A small contrastive image-text model, trained from scratch.
Model: 4.81M parameters, 64-pixel images, encoder arch densenet, encoder norm batchnorm, encoder activation gelu, encoder depths [10, 10, 10], text encoder width 128, text encoder layers 10, text encoder norm layernorm, text encoder activation swiglu.
Training: nadamw at rate 0.0029, 2300 steps.
Data: trained on close-ups of made-up surfaces with and without defects, 203450 training examples.
Rows from block 20 of the image encoder of a small contrastive image-text model, named by matrix and row number. Each number is 128 + 24 x the weight over its row's rms, rounded and kept within 0 to 255. All counts start at 0. Numbers have three digits each. After the name is the row's rms in percent of the matrix's.
After each channel's rows are labels from the 100 images, of 14976, where the channel reaches its highest value: "strongest on" is what is common among them. Only what is clearly more common there than usual is listed. The data: close-ups of made-up surfaces with and without defects. In brackets: how many of the 100, against the usual share in percent.
# conv1: bottleneck pointwise conv (encoder.blocks.22.conv1.weight, 128x256x1x1), inputs 128-255

conv1.31 106:151148146121089118118092156154115084120140110139140106115139123055136134087091078135124087105122076079146131154118120137120123141154094129168104129128136123126144144119104114142095155141106149152136085128122137109127102134068103112086108083121124145055146134125096117124101113121111153115104128115124117131122146149131136116117116159120107095153087120136156078104122124083108108157156
strongest on: brushed metal (36 vs 11.2); leather (29 vs 11.3)

conv1.97 109:101101116137157133102111083134139133121104133102094120125128116161093146120124170121118097101114094134158133164107102115105124109119128115110147146123128127095101083092156119113138095093120118127089100153059132137143203127152092123144166148131128109172121103128158114090122103094100130138160116132123141121107108108133092124102116090131116120124121165107116130155108113142106116112098
strongest on: crack (100 vs 11)

conv1.116 090:124121152136114116114084122170097123098150158125112120133081123172140110153154130130124182108126118113111112150114111100134138122175138103160151127122156155120107084133076143123105102146105115154106117139166123127140158125140156154132145144141129105136119127137125093118142162167158100169127104123135124126123114151126113088120138167102110109137070141126119120124090119146111158148111
strongest on: stain (100 vs 11); tiles (29 vs 11.3)

conv1.54 096:090087103159178088139149091119135130134151141116107100175126125162159131174130165132193132118108173139144145141136144117130146167162126085139118149119124099118113086125146129120149067146085107088148149131157171196137159133144166121115135150134143115114092083134124121123150122145139146166133123179132136142143137098113108099092129119130100116096130150137074156111114068159122117099123
strongest on: hole (71 vs 10.8); tiles (47 vs 11.3); brushed metal (32 vs 11.2)

conv1.94 108:111103112144136113087171139098097128105064121123098099152075133121081098169118138096152108115172142122119132114097146117071164173139111073107073145107145127128152090101089136112146117149104126103121128119065146152091139091128135114117131157140165111150124093121139179069135096123146127139148098169121160105129122112153148135132100127139106170124131154134114160121109110173147127108103
strongest on: dent (100 vs 11); wood (33 vs 11.1); brushed metal (28 vs 11.2)

conv1.2 094:148123118111122139126146155135128139105074078081109104126098127162124122113147119133090104098121114134122123115120119155139138103107142110134123140119117147149116098136101111142100126082129162115112103156112102102154162146120120140205172154134111127170096095146170102098142091130137145116195114126110155100091111113147112149125130129114081100094150111134122121095113107151148098069102
strongest on: specks (88 vs 11.4); brushed metal (31 vs 11.2); stone (28 vs 11.1)

conv1.29 101:096093132094137128122115088118133153092147102121088132116101120112105120109157181129133099124128144112120120140101113107101116116152110076143152108130187123119143100130123116105131132095141121106119152122143151142153156137119173117131130154142129138178116116134128139147167111137103114112128114138109128098085097088129109092139110124080086135076142125100102132102088141149140148135105
strongest on: stain (100 vs 11); tiles (51 vs 11.3)

conv1.20 106:153099145108060107108143117097090112093126146110132135139105104090094110133115099110114101148143109114157132145107133133125144136159151121156109148111142113112137082107098076112114144153101121134147125134121147123125095131136140130111104148112154104112101100129119129123166103150100101105085125130126157124134106134107158122056105125128113105112099119132169110126112113150104149151138
strongest on: crack (48 vs 11); dent (37 vs 11)

conv1.53 100:083135147110105133128096103145142134142105121130125138065140110123097102070102134110090093133119113091125156125084108140126094090112092162167130116140127137105107139125105120133117095082140124118077075108121080107158130139104065129105157140113122120159127089143136115154119086133164123119176155129153082114103093146116046130110132084091124115135102127108095144145124134120135174137122
strongest on: specks (100 vs 11.4); carpet (27 vs 11.1)

conv1.5 088:147097116139141133123165180136110137139111125139096133175145162134077081127067136157156132174139159147151088109131116141153151135130139120114131140143142116083139127163106099103145128175142138125146134099144148119104069105118127103121149093113160132124142130115098122098146135145087127127082140115137149147159094162119161156160117170123100072120135110143165116138149107182168119129155
strongest on: bright spot (52 vs 11.2); hole (48 vs 10.8); circuit traces (36 vs 10.9)

conv1.11 092:134135149116111115105146139154121086127119119151169120163132143080125092129113119129105116156184120141131129136143119151147121126155141138143123125117116100143141159106154124150096132123089101119181101141099135114144134138101089125100118155082119132085165143152131120085144160103101109135115094144128154133136111153150176121176114133120094145103118135118117120095163093164117101139128
strongest on: dent (100 vs 11); wood (46 vs 11.1)

conv1.6 100:157126113143121182130104139117121127126099101131172103159126111154124138129116153151110188094154153108139136115119117125101155125119126101105118139157103095080117135128102124078157143145105145124161077111127121123116075149115117117124135107075131093110137139174096130100084122086091122149110096116107113127095119134134153140207109142113121120162111141139094144112143121123124110137105
strongest on: carpet (69 vs 11.1); dent (44 vs 11)

conv1.49 099:132127114086133132107129151128140128121101117116132133112134081128113102129113098165113135123114138169086119103141124080134103139091087118145103131114138106133135144102113141121162132099124109132044159141127109143169144138115134137143130065118105140155101123150158093113070150145127157142057131139108096143090134110172167090134125109094103121099181072153149112083113106148120130139136
strongest on: scratch (68 vs 11.2); wire mesh (37 vs 11.1)

conv1.21 089:140187152135095156144092150201154084106129146132142129134149140084129112094183114154116129135117124117130140121099122139167119129117132192156128152135148146138111172142148142120096126117140148161161129163115122102126105159072090141133129126124128174102133134133123130096132178098167106128111115123143085167103125175146190133142141162137136154135138103157142130117129130067118112147132
strongest on: hole (81 vs 10.8); tiles (41 vs 11.3); brushed metal (32 vs 11.2)

conv1.40 093:136137142126160120144118161167134118144128126124135150154146105170146109160127134170127120169176144155110132121159093131129150125105145174131107145131168141147134145135145122178158138122129147148160151152115136186145116164121107176095141138142136112114165149120143126105114164136132133129130139143156153138143128135151189144184145154144139137124120135144131099157141156117151129194117
strongest on: bright spot (64 vs 11.2); circuit traces (40 vs 10.9); hole (36 vs 10.8)

conv1.45 118:090116124094167098159136103073126153095160129105099095126161130159129121154129120129139146109107175128111101121134123123100125102113133083134150158099115117099090111136092110114158099130128112128116134110146126141159135125117119125145140147103123138159100095161144104150129124100123134166104147121128123115108098113094109086136120125079134091104116117138109138128150118132120124112129
strongest on: scratch (61 vs 11.2); wood (42 vs 11.1); bright spot (39 vs 11.2)

conv1.76 103:154156158136074098115087166130143088148122104137097126108087154028130138101137127132140120126103108067150120120097126150157097094122116153140139125129127161112113107112103090115098111088163121136101096154115150098158134145087135152122151129106115116081134142147126125131097115131126119125165123129124140131126117175150129121141161106126113129154055129102140089138089116132124123129139
strongest on: woven cloth (100 vs 11)

conv1.102 113:100099137100127101155155102131114150105163114120102114150122122163117126128103110116143144099109165129101112132126101107100120144119142078122136145083125097118116135138096144097179117153086110123160126113161155153176138119120114119135108170120169112134120139155136111127154120117118103170057134113131121137089109097122129087136117156063098101092126113175140150131153112139127158104111
strongest on: bright spot (100 vs 11.2); leather (32 vs 11.3); circuit traces (27 vs 10.9)

conv1.77 085:139098115104185196139142137112102101110087104129129135113139131124137134120104112124109177141150141146109109101152135122106125107083128149150121102162130115136111159128148081109120163149131120098089100154120141115083138114104123133114109100129123125111147147158103099134070141120129156116090149109121074136156136074124138131137109124105124115085118079134079087148129132120128135113124
strongest on: carpet (99 vs 11.1)

conv1.12 093:162183173121091100113058151145136126120117128118124139141141135061146141111152096118098077113101118096136133114120155170131118110162122160135123143119151150116133104098114077150130132150128140152112044179160134074131111137106134108134145099126120147087129123140135141128129155107167147139125114103143118104124087159127133124110144168124123134149080156118136092105139165084114135103160
strongest on: wire mesh (61 vs 11.1); tiles (39 vs 11.3)

conv1.105 098:152139154153086109114107146167148115168142136136141134132156155084159151067145131133102125074133118092130143119118155162141115127134128156139132110118104176125114142106131126129094126145158120176136064140177127099096124139105129125140096130120132154111140125163089136131132138111135135136139119113128111130132101170105108146109109144133135101162041103105113098134126152088093145144138
strongest on: wire mesh (53 vs 11.1); tiles (47 vs 11.3)

conv1.68 110:130153135135101110145091120150122117177135112110109101077120143073140160093144124145103119116076117097126134129109129136138078090115141151163140116142137175077110137121126112118108135116128143140102103154122123068146086176128111154112141114095127124124120113150142106146142138111119139138156129149146103125141103157128086157094156111134110097120089155128126086139085125096155134125136
strongest on: woven cloth (100 vs 11)

conv1.39 096:133094131148131138119146102123116158130112117132089133139083126155107139134128160118188137133134190125134120124129162137135134150116156100136111148102133111105154095123138118149149137190095063104119133146139135136132141105144173116114136129129154135162098112154147141143131115095083089136127100158142156092135130142092149116099111130100089143170097137165094143114086071148160111119090
strongest on: hole (80 vs 10.8); tiles (30 vs 11.3); brushed metal (27 vs 11.2)

conv1.120 097:135162146095071109141130150137135121174109123137137125105092136055138150112126142137103106107134103078106131142104124139177112128127123140164151151131096149111121139102134127151099111099130127143128096156140108061151054113120104167132110151161105107097126162151137119124108118093074138135144141123116131131135112171114113136117176125121072090134112117122132102130104149132137149122136
strongest on: woven cloth (97 vs 11)

conv1.58 108:114123124130161132139148122091129132096099087120113123140103125126116124140113099113138130109147142150141118108100138122102149143136104149119100123141104127121164139109169156103129135140092120135104138078119112148122127110102127111094095098137140119101123131143173168089097137110101131126104091168136101097105168115138205120134090165126102174117142134114129140091137121151152106172150
strongest on: dent (100 vs 11); wood (29 vs 11.1)

conv1.55 083:128104141074095146159094115128156123124092101126130141117134143134159121094140150110085075134113113112114141130113089113095109089099096131166129137134153166145113121097160124097106074079130156111095092122080071121150148142132112149146165139132115155131111125153105088135140113122093098130142154113096079140097100104141071123121150123130143073103144137093152116119146130100128150111119
strongest on: woven cloth (73 vs 11)

conv1.103 113:148118110114187114159167118113141166114147144130081106167142114156145117141108098154140175130104166144080100120162139123122108114093112090122144155159129127106117140140110116091191142116088127112151124100175145112112120104087146118121124105096139123130129125153160101137107134167113119172114097105116134123093092131126131099102091105128095123098157124174113129096141099140115121151133
strongest on: bright spot (100 vs 11.2); circuit traces (46 vs 10.9); leather (33 vs 11.3)

conv1.126 104:123076099133166136134147136135104104119133134157168109110168110151167151115149140135138142149126156108103126135087104130131114126136137129085102113123117112135135149104186154150146152159098134167170144098114128145115128154109131137088087102125138136106145120121158114099090156128117097108137077131127135143115169122144190126154112149109114168091117158123120125099138111150168112185118
strongest on: smear (78 vs 11.1); wire mesh (31 vs 11.1); circuit traces (30 vs 10.9)

conv1.25 103:129125186133152125162146112160132134097123123137130106162156094187189106146158105141142194146119134115113091152141113118145109118111160077117124131117162080110086128135142104097132142123096130137191170111149146102173105146130166138140138116100127120137129112128122163123136154130127098150091102139120110142112090140119115097122114159132119130125105126169098113102160100145134149147103
strongest on: bright spot (94 vs 11.2); circuit traces (31 vs 10.9)

conv1.28 092:139106096125150104090136119142144163131136114127118113169115125148111103133099125117139120116115188149095114116161122117101111103093111108131123145091097124098101157109107144121165118132084136102095150130090121106138095129142051143151120130089193088120123143160145111114077132121114108155089172105121153110104117126115175142107171123114112116101177128168122171125148127140117112144128
strongest on: bright spot (100 vs 11.2); leather (49 vs 11.3); circuit traces (37 vs 10.9)

conv1.8 103:102118145135112102143134076115118134118181110122117057160096144123155138107172128154136198148101146099139128122105145136113115138133129097099122134118185119126153149137131153105125125133144138136132116115202143106163098115134148152093141123112117162131131160156126120175094161136129148180137130148135124109127134111122144101158128129111116145117103135117128109126075080100113163189110
strongest on: stain (100 vs 11); tiles (29 vs 11.3)

conv1.13 095:155162170111091129110072113159130122162128129128105147119138145050147161146120134109106078126115127129124131113104079136139103088134134136139146122157086139104099119109139114120112124114153115161118063157153130071151082151089144135135133119135092097077131131142111094148117124112133144140124139115146099144102101154128138097092137095114100116143098132106125103152083126096100118101159
strongest on: woven cloth (70 vs 11); tiles (30 vs 11.3)

conv1.44 089:118118149109134104166119083121109101116159142122120143110153139121183136088147118177121161161148130151108101120128130118152116130154152146158142123136165141149109127057118124156096136134138150169132151160143110106136077114105148108097159087127160136078140115158170131125109142156129107083100154144112114136138154115124153119139156178153159160134118105123128079127127168099131161162132
strongest on: stain (99 vs 11); tiles (37 vs 11.3)

conv1.61 089:122096153132136128124158132135105127104129141134147151171155124176151092148133087139159135134161160134134113166178128111117114140150135086109141188135141089107148094138107153167173127134135131149194150118135177143099093124151117123137126139151142157127151114083136129098191116113139119149099125109143168137141130123134150150140115109114105107129140151188149126142150140158143128139132
strongest on: hole (64 vs 10.8); bright spot (36 vs 11.2)

conv1.81 082:137091102111090114114106138144151130147107111119152153113172134100112127125133105158076130125075093163108132074116128153152068118104149143116145096144103143118101145132113138090118171130142121102066097154153101144127169147102125103124160121108095149142132132131126094077092103165095155092176105080156126089124096118159126122129117119116132106150146151137160112107089160111108126104138
strongest on: leather (90 vs 11.3)

conv1.78 079:108128099116085150109132099102149107086106125089094152108136147115132138136082099134090108167099107131141081139122123125115112102143108143115104087110130138137167133153082123106101124115138099117119122102079154073123104115107136137159130106122123128109143138144178120103137104121131152109094123125129091115138105131103162125143105088140116123075117123128170136127096154143145124107114
strongest on: leather (100 vs 11.3)

conv1.100 091:142137121106091134145093119129157068144095100115081135106098137060146147150143171128103131123127091076125143143103099134124113078108138126141165119122107128132109121113127124120088106112153126129071074098127085057129143128122115114143113122158122107110103119141158101115183128101133143098144126126111098128107128152117082127141078104121083133129057139117114084107108115114104125105128
strongest on: wire mesh (61 vs 11.1); tiles (28 vs 11.3)

conv1.1 105:121138166102078104145076104119126102145127119118104125114107152080115133126107156089117121138099095104114120134134098137124102095091115128128167107113130132097112122118120121128120100124163121144097034111112106059161137142112086119147152121090090100114135120130150102103100116079120161110149122109141125142144094153137092128120126088125091125101087131127104104143039121126127161133118
strongest on: specks (100 vs 11.4); carpet (29 vs 11.1); woven cloth (28 vs 11)

conv1.85 090:142135138106104115122117118117113100123118150156119140100127145095160139135176120106124059133116150144099107106130125116173140124145145108150121109100138105153092132115102126169137131121153122136108105144118111072129129147125089141152089139058144124113137149163138114139096115113153088151146093123151121120090108136152131143071101103166139103123100121097109104120148121143175116118122
strongest on: wood (72 vs 11.1)

conv1.56 081:099105153151164107122181126110111137114145143118129100138073126136148107181137140132160099134161122132137142093105174134108159147121138129127110122136132119160173119130124137109145140178110114099057150138144122142123127153170140103128109124137144142117141148120149163114129139111151088113093123170105137112120141120182142101069107121154118185106179161117124159119120130136148150149111
strongest on: dent (98 vs 11); brushed metal (36 vs 11.2)

conv1.69 082:044136153135109140099095159135115142106099159109129138095130092119156123105102113117131089141086129114080129124130106171133094090099123115087147124153104083152141171158115159115109155104168129171121115114180119152113099120113110151129120102119108122127086120114141151166109103142146146140132153116130073114158148132115146129146121140124166168160112129119187077149153138086107093127113
strongest on: smear (100 vs 11.1); wire mesh (41 vs 11.1)

conv1.15 106:111113143094098067160116111107103120112164116141076094132092120125153112097152175150129158140086125084122108125127126170113134166134142126127140144133148112112148112148120089119114136110135128153118138108172111127179110117106163112083158119143126136149115130126141117156122162125138136134110170109140119121138133140153106123169139166096104128126106113111083124148097093141145155177111
strongest on: stain (99 vs 11); tiles (33 vs 11.3)

conv1.104 099:125139112116211122133172112109167190127118116130119136143129108158109113152104091137124097154158160117093109121136146125121122133130101130130157126134112122130125114124134160078157145123092118082119157106086080154115129124108140113106103114134148130161122111150145145104102148112120142145112147101150137112107149110153161146099129177140119127121163142182086175130106134143200160155098
strongest on: bright spot (95 vs 11.2); circuit traces (55 vs 10.9); leather (30 vs 11.3)

conv1.111 089:114090135098113127145100124123120162081129135168068128095101124154143127117141152105134110113090133141139128130113090121132115092136136095142149133117118118113089140150118118145124147087121152086132140135141137152163154125157157122173142125138118126191112093143131120151145112118128152133129147116167132114120054137126079099090135110121100101106127141121073123098098119158137132122146
strongest on: stain (100 vs 11)

conv1.9 117:098110099147113138108155135095088115105121117114136142160078111124115131157100120098126144112148121120109128099117130109110155162175121093092102138159124150142155085116083112124147146163099142121118112120100174150099126115142113094097084115128141108106126100128122152128136109116122119128111076139141122097105093113140140111131096117136133133122099125117133157107113107148101076094112
strongest on: dent (100 vs 11); wood (42 vs 11.1)

conv1.93 103:079128108096147117110106122154129131097166113122096109113092134147132146114165121137129135152120142136127113105114109118128114137138089111125115116107178120107113094128094142112171111136093083123168130104174129139143144111129126148152132116112102146137101126139161124131132118111128092134100117136143128082115119118125102097095093138094137148075154120153085139079098073148156159102114
strongest on: stain (100 vs 11); brushed metal (28 vs 11.2)

conv1.38 098:115125128140171111108157080145142095139086147152103107143119115172146148171115115108143122119161174136137123142148127103109165140138111089112128124108094131112115105074140116116174118132078122152158136120109152153135156099137125108139121140114143119116110128155163144111118108118118114179134127092141152125087136133134138133142083131167119123149137159166088158134127082156144116126105
strongest on: bright spot (84 vs 11.2); circuit traces (48 vs 10.9)

conv1.125 109:136141147135117090140124133154132095147132134125173099126158130081142137099128117134116109118125131069083122142092120160142139122148089116153140150140133160108086115123207127145125107127131155178170094147100104141130112112096122159100084124144118131106149125134133144102096174113096136111136114128119108129121164146135206114177122145122086163125113149108118116116176142097137105169118
strongest on: smear (97 vs 11.1); wire mesh (34 vs 11.1); circuit traces (30 vs 10.9)

conv1.117 109:131072099136120114136105102158122145128139125121091127141094131152132132123134172126150130128126123120170132172118117111092105092151161077132132119122152086106112091105151115143125100113101098099166128104134189161124156128134162120125139157139135122172117095138123135123156127123130095147124111147110186119101092124142072094143138129131121123120103163149111121126139121147160137103136
strongest on: crack (82 vs 11); brushed metal (35 vs 11.2); tiles (29 vs 11.3)

conv1.95 108:128123141107183107157140137119106106109158113177135090147140109141143098151151097114158165136111165153108108092126089116112131126130107095127103135137123120064107166130107125120177138137115114115143137073149142132143108088103155138109116104119134121101135103154141136149108133127135110180111082115135137114146120116120187116174111150127078159098143106176116137106093099147176155126124
strongest on: dent (91 vs 11); stone (27 vs 11.1)